From a checkpoint of a small masked image model.
Model: encoder activation gelu, encoder moe soft, encoder patch size [4, 4], encoder width 128, decoder width 256.
Training: muon at rate 0.014, 15900 steps.
Rows from block 0 of the decoder of a small masked image model, named by matrix and row number. Rows with one number belong to one neuron. Each number is 128 + 24 x the weight over its row's rms, rounded and kept within 0 to 255. All counts start at 0. Numbers have three digits each. After the name is the row's rms in percent of the matrix's.
After each neuron's rows are labels from the 100 images, of 14848, where the neuron reaches its highest value: "top examples" is what is common among them. Only what is clearly more common there than usual is listed. The data: made-up road signs on poles. In brackets: how many of the 100, against the usual share in percent.
# fc1: MLP up (decoder.0.mlp.fc1.weight, 1024x256), inputs 0-63
# fc2: MLP down (decoder.0.mlp.fc2.weight, 256x1024, transposed), outputs 0-63

fc1.390 091:124125143114139139151115108153138145140159148116136155115092145121107150133076107093125172131129134120114108103142117171125133139123172130166119081117104164119127140138136213174119134122137228
fc2.390 095:119125122129157138156153115145132156131110155115119167122104115121163076139155147120126109174126132118143066133114161151149129119128129133176135134143130140110118128166167143119142146124119130
top examples: black rim (75 vs 8.3); white face (25 vs 8.3)

fc1.169 125:124107119147071178123150173111141162087110130115161119120123171118133116103137123130140114129138121108102137139132116125102094127191128107159143127174117121124081127136141113107141128147146135
fc2.169 111:107090140148134103112126158142143076179141128120154142110161106095135110085144141123123159129113113152178127128118135140119136121106113125152162123149108157139121116155141134141068138129129108
top examples: pentagon sign (100 vs 20.3)

fc1.39 112:132135107117160127127114136114128129131142109130109128113090100116115134123089143126131154078133098158102137082100135032129116087125151122139112103142112094155147130143186135173126172124112086
fc2.39 083:115101135144099136079121121130153110090125101103093091128140084129111122115116133110110166143135135128171107134144110093107117089159136159112133110116115140121090082100148104162162106141115170
top examples: teal rim (50 vs 8.2); red face (49 vs 8.6); blue rim (33 vs 8.2)

fc1.211 116:127095139176110113138148105133166106185117146165108121147131105143155145097155107127137158115116104107148133134129160158130117111127124124163091140137146136148125117133140126153087106111111096
fc2.211 098:124104074075095112119132129092141150122103103127144115141090139110129124081161120137130147128174106161109139129113135114153105131158124127130157127138120153114161113150169106133159121129092159
top examples: hexagon sign (62 vs 19.5)

fc1.199 089:086142145143184142141146109170126104110128107116162126101131119078112133097123106109126137139129103122122143112166133168130134138090121142100118138161136118102157125106122127137179129138116105
fc2.199 120:119141130164136128109127156126133175135117141153091148138114136167162113128151139134138151099160148176120112157107152099150126110148134109159132111154133141121094089169127135132081124130123166
top examples: hexagon sign (49 vs 19.5); arrow left (25 vs 3.6)

fc1.520 102:129107158141181123091158118167142101126125145118061110150112138141105141137124160087127188113109115159108097099094128129077119150171146082131126155144134118170105153142155131094102133133118145
fc2.520 095:149151135135070140153127116105093160133118115136147144153112114108134099156121085140117112180167123123134142156159136113167152095120106142123143136092143154099175110121126138145154113130129095
top examples: pentagon sign (75 vs 20.3)

fc1.246 096:122141121113133103124131145121155160141139148118115068155099109142095142138140155102101173088154138129168144135082119151165144109148106155127133119143113134163148121157127101100138133118090145
fc2.246 087:127130123134154112097160176158121128151115143100140137129116143195127144133138133156126140191095120133162111162147117114120116121132162101118159097121119085121131120093144076121128120163090111
top examples: teal rim (84 vs 8.2); red face (25 vs 8.6)

fc1.512 099:125130124146130126090131152107136144143121175115099148131074128161092107144139172158151102098161174143105122131111134151090126102149142176107116129149111140108163171124129154160126157175134065
fc2.512 090:126109142141120112137134135125143100133110140133107106115167120117118161139120114111139172111150135065098118088138127118125111097130135082146096098092132091123131108109155129184161105126112164
top examples: blue rim (81 vs 8.2); triangle sign (52 vs 20.1); struck through (43 vs 14.9); face: orange (28 vs 8.3)

fc1.228 085:168121141125127147157122091137116148119159143138160105120151129106177100094097158104081129066194136100179122099101113137131156166104098154169116143125127144137082156177113156123153167105174122
fc2.228 072:136159128134157141067156111114164083166143137137119105133098128125140120144116121125102137116129178141167147128093178104120141147120163133119116107169126138122130123114117100160111177132127071
top examples: circle sign (48 vs 19.7)

fc1.607 088:123123125150116139119124141159139097114137131150136126117088132115161154126083119114181106082137161179066153122103084131095172125159071138063102152122105081138089131147106174153150151107190088
fc2.607 073:141132155109115092180146125117129125167162124083153150172116156121101092115152128163092175149156083153123150128187182110114113084141140144141104126097128127165128115159159083086120142100101172
top examples: teal rim (35 vs 8.2); struck through (33 vs 14.9); red face (29 vs 8.6)

fc1.35 094:055099120122140101140133118136144131138133134153118117128138085092140123115120141130099141134132162138136151129125181132164117092107150157168113118135115133112132127114114130123120147130114136
fc2.35 121:110069115100115140120138158132106143107167147118111110151090153163114141137102127144111146151095110119117083118139099103133137156088136126114174097143134124116133121115141097134146127136145151
top examples: circle sign (47 vs 19.7)

fc1.615 111:113119136148096125138135121116100139138121087129093171137103138127161122127144152084137132124105174120114114122140085186089107131130136154146131067125072133149113112099086147105094132159151144
fc2.615 094:122162140138130106126154095099130165162170110187098128168123141131151152125135173150131126129134178116134120154109125168141127115123139144133115114145136122116106179122126116180109165115123044
top examples: blue rim (55 vs 8.2); teal rim (42 vs 8.2); orange face (30 vs 8.3)

fc1.158 084:133128120147150111129106124128114103160150161091121142156165125115105117108164108189115127159181127091158160140110179125150131150185171108085143124106147113175138159153143124113133170177108173
fc2.158 090:126143178119111157129094132120140170106117150138153091126170150114156118127064157110136171074119148084163110133139147151124112148103114204117120097117127111116162100068149094182113125102090106
top examples: black rim (49 vs 8.3); white face (30 vs 8.3)

fc1.115 088:078109107114109073141144109128106145121111112174165118098165111126138132086119123127092110120134134132141145144102177158119128135132134118155159114105153151111150148121150135163109098142140082
fc2.115 102:108120141108104161126141136135158092135126141094084169097093160163129126165127156121144143142095133107135109128110086140133138132118121125098147130156116111131112119094081096108144181140060165
top examples: triangle sign (74 vs 20.1)

fc1.297 084:111104120138100123134132122068137108128123142109135145141112124178155158094121136110124127138124127124149157151111147133138130070102122135140111136147144107100107098153138157088119112122114123
fc2.297 115:141108110148110177101084141177119110108117100123132067115097123128078083111118128103118110158104097147128123159117119133123143161132095153117117133102124109148139129142148106163133120130108133
top examples: pentagon sign (65 vs 20.3)

fc1.252 096:122123112110122137098124112127116135101157179152088124116115130141103108127200189139111123155136088099112133140127167150147127157152108165108095103105143129129093137131105112113098079133165128
fc2.252 083:126127136153136122160132171095145145133091102132128128125101087116123136155083075115160093105132162132147124108111154115107131119121149094129173085116136115120166097091102116150150122147109112
top examples: black rim (55 vs 8.3); struck through (42 vs 14.9)

fc1.691 088:129139215157150136111132130153147101096175132105149145130079116096163148146121118126114119134111113082147142122121135131174120125119133136111123143118126129110108121140149136127109133134140144
fc2.691 102:165200108116115094114104127110149145143078100137138119119146146090108109100106159144169122108170150155120128108131127130130140154151143110152106143135140149151147123106117113116178132111169117
top examples: pentagon sign (74 vs 20.3)

fc1.308 091:127139124130132112154120130137117122119125139118121142100087120113102169124127168069122138120135119154111122146127168127128131128122138147126115047105076200103129159142068165155117110136156149
fc2.308 094:104130102135127094198135115151136149072125160133136147127107068140112113107093121141154096149135143119159122127101109160138133120100145103142172095080128113140115118176169154127152094104152129
top examples: black rim (51 vs 8.3); square sign (42 vs 20.4)

fc1.384 094:119123122122099138080116155107157133157114143130120110120151116124154116130069131158114159111146071091109154141122087156100155096125211143135141080108180178148143135081131146105102110162115138
fc2.384 091:112153120171085124124122146133185127125120107071125135101115141116153114135146129150116105097135162148108111138112134085110114140119118095124146108133117098119112169148102149144114071111154165
top examples: white rim (56 vs 8.1); brown face (27 vs 8.5)

fc1.583 106:143100142100124086130169138137117136175081132130130115152144128100087134148124123146120130130149121100119145124075128148128101108105122149129102124091158106154092133109110113113089121138121113
fc2.583 099:139147103130130136129143138089126166096170115096132142101144147112144083146110114100129134107076118115166115129171060117127146164139143137115127109136109161137115144131161122140130165099143159
top examples: triangle sign (100 vs 20.1); struck through (54 vs 14.9)

fc1.498 070:125114151099139114105117126142114124107118120135118154155077133076120123091168136122131170122097154195162130105152129098147134111148112093116081138131151121121140163113146104125125140114075133
fc2.498 073:127137122135085130115169126119119147127154103160096109170074154069137125132167111145096127090120103131133093164145119127119128112147144093087134147134131126123140121159118100156163127099103123
top examples: pentagon sign (41 vs 20.3)

fc1.510 101:137124117154139092103122108189120115111104135130154138135143105149143156135154171109145121119122145085117135123137134137151134107122140132155113133164155133107150154143140159124115101127140123
fc2.510 108:071098070083171110109090163089145115178139124133164138163118141120130112081159132153183154093155133174146084108136151140135127130150134127161089131134126135165112137125111131108120131163107131
top examples: pentagon sign (48 vs 20.3)

fc1.332 088:141103124146130109133116136119120087132103113108117146132128161108108154144112164121148129052121104136045137155154177085106134099122155121085129164089098157146113124110119108108113136130164109
fc2.332 098:113119101129114143150179140150156122112149120098118124128140125114152126118080077123113124159144138134136108147127080102136156109144172075160193146141143097146136144116116120117103120093115148
top examples: white rim (79 vs 8.1); triangle sign (44 vs 20.1)

fc1.183 074:140118120133151127123117125129122140145136153076125153156128157125121161134218141089122135104134119142087154147098138126145130104139115140106146140158229098139130147111085188177115189119155120
fc2.183 077:114131116129074128110118132159138120121092100129119123132116088087152102119118129121165168184110144085144110113162097137116129162110182126129113066136088173084159142142131121091156126165119122
top examples: teal face (58 vs 8.2)

fc1.487 086:135123136114110122146138141131123132131139140106134144115098123118091091102110177115131177176110160138185116131112145146136148131130093170173136072153112129151127098206098138109147097191153100
fc2.487 088:140084146126127161141092171124082139098138175129080128135130116132126150147092129135110117143187090144101123142141130130124174123133164105162197131083144119142149106094164115150136116113158124
top examples: black rim (51 vs 8.3); white face (31 vs 8.3); teal face (27 vs 8.2)

fc1.461 104:136136149108144162111108094121149116131067134123142142156107125104122148142125116130114139164176112127162180120139057151200132123098134123136090140136139131095133128141118134121139105149135136
fc2.461 099:108111166113142126173085138154106125200158117120118150117113084156139129098109171084133140120137124173141084127171118143121188150099108116119114133115127097103106118110138103142104118145115103
top examples: hexagon sign (61 vs 19.5)

fc1.387 126:135108127109143132143137121139143128143107071157131127118112124099116150140115166110108148101132093150113144114133158166146195126158108139127131145141149157137158112118151099101107129132139140
fc2.387 117:118164152108132129160102118175124147098120092111132144096139138125153120152112143100118108097095108160100112125154096127164074142135083149106098098128131131123129144136123141132088120118121137
top examples: hexagon sign (100 vs 19.5)

fc1.581 088:085119129151113098134110164113111123162151129138123117130074179124145113114142118124112117131141075135130133104118130143128150136069139131128090133137109104128103130158103142107124122132130150
fc2.581 114:134131105058117145125149094157148136088096129152086136126155104109107111105153131143152122091101140130089104132141149103132141111123131120139180130131129122136129101116147130114164143094135124
top examples: triangle sign (42 vs 20.1)

fc1.687 095:114135139113145123095122091115140091144116106125159122167133145137115117105171095233132178147111090071115127109141081119145100086158120097075156085087096151100144120100144116152132118111110124
fc2.687 089:136124133142127107062117153117091126149115152135133113106138155107141128125124118105151136072149117150128140109090075130149115162138122112143117158160104134161109095130092127160131141135136099
top examples: purple rim (70 vs 8.4); triangle sign (41 vs 20.1); green face (37 vs 7.8)

fc1.542 114:117125150102131129115129117138138108077131130170127143133174140091118156111109109087170080146061089115105175138146115162139150136159125119134168155186129114167097105152150143151152171134122139
fc2.542 093:108130145144119099116094135162151137132164106101156152142132115119140119122128119180142118117140115122128112130126109120196150172121128131141171165139127119121145131133136137136138132168157130
top examples: triangle sign (51 vs 20.1); purple rim (37 vs 8.4); red rim (33 vs 8.4)

fc1.307 119:135113168130148121135144103174098171128106149122140128125096144126120113068116113120116152120111103135134110150086097105165125124137097142145141116137154098168143108133092145112114116157123102
fc2.307 091:119159123083126157141123160174112129090110136103110168129145126109088101131124115130119154152115158126125134126174093120076106107137128154070127112178127134093097156093159097113136151168120152
top examples: circle sign (60 vs 19.7); ring (45 vs 3.6)

fc1.73 187:113126161134125106198087135154106103158105164126118132149140101131125168109124145161102147114137076131118109098133136112120090108091106087100119122098113106094137126164113154103149079140124101
fc2.73 183:129161129106145118127113151122135094127100180086086113129099143112129162092145134152141118139140098132107117142110148115123114121136123098150134118093135087091149079164065133159163143112132118
top examples: circle sign (100 vs 19.7)

fc1.671 121:128132151131129134103101111128144167118129078136142168146115145110091151120140105172157107104117125108143161057131079171153122132114153144140111103127080190077158144111098151099142131155118071
fc2.671 091:127149181133119112120094135104136150128158144127146145145117147138111118158101160100167130110111137128124125138109113155137097154134164151134123112122104140129143124150136124170164094159121106
top examples: purple rim (63 vs 8.4); green face (38 vs 7.8); struck through (37 vs 14.9)

fc1.668 102:128131140100129138102119124073094142129109144131159177140133156134128139122168152129163104120092044164153117126133173086143139150135163085144135118124130167122130097161139132112136084133133124
fc2.668 072:128121107157124148137128170141139103102132143161104081105132090114099113113128101120092167107158170096097148121141078158123098109130106172111104086135175128138124145107102143133155173132119100
top examples: teal face (37 vs 8.2); struck through (34 vs 14.9); grey rim (32 vs 8.3)

fc1.438 078:131133123124131119108145127153130151082147134108160102136166101171097163145107120084143119157146142164095115129128081134106150115135162102147165094180161104064129140081159165147213103075097101
fc2.438 082:128121139148164171129136160120146126152072113088126114099141100105119155134136151133132177117120131117154089104123099141136125094158100131103111171094137160123148101127114143076101144153099114
top examples: white rim (29 vs 8.1)

fc1.91 084:121120123142117132115138135138110143152115152113153164108125152118150167150104148095170147088087134189113092148198121068119152098156186113113112182155119077139118116108171147093127134152112100
fc2.91 088:129120106134119181069181150107120122173129115097094124168139146111143137135125125146119119194133121161151107129140131105146135136129114161150134109175122132143153153132156124143136143107138108
top examples: white rim (45 vs 8.1); black face (32 vs 8.7)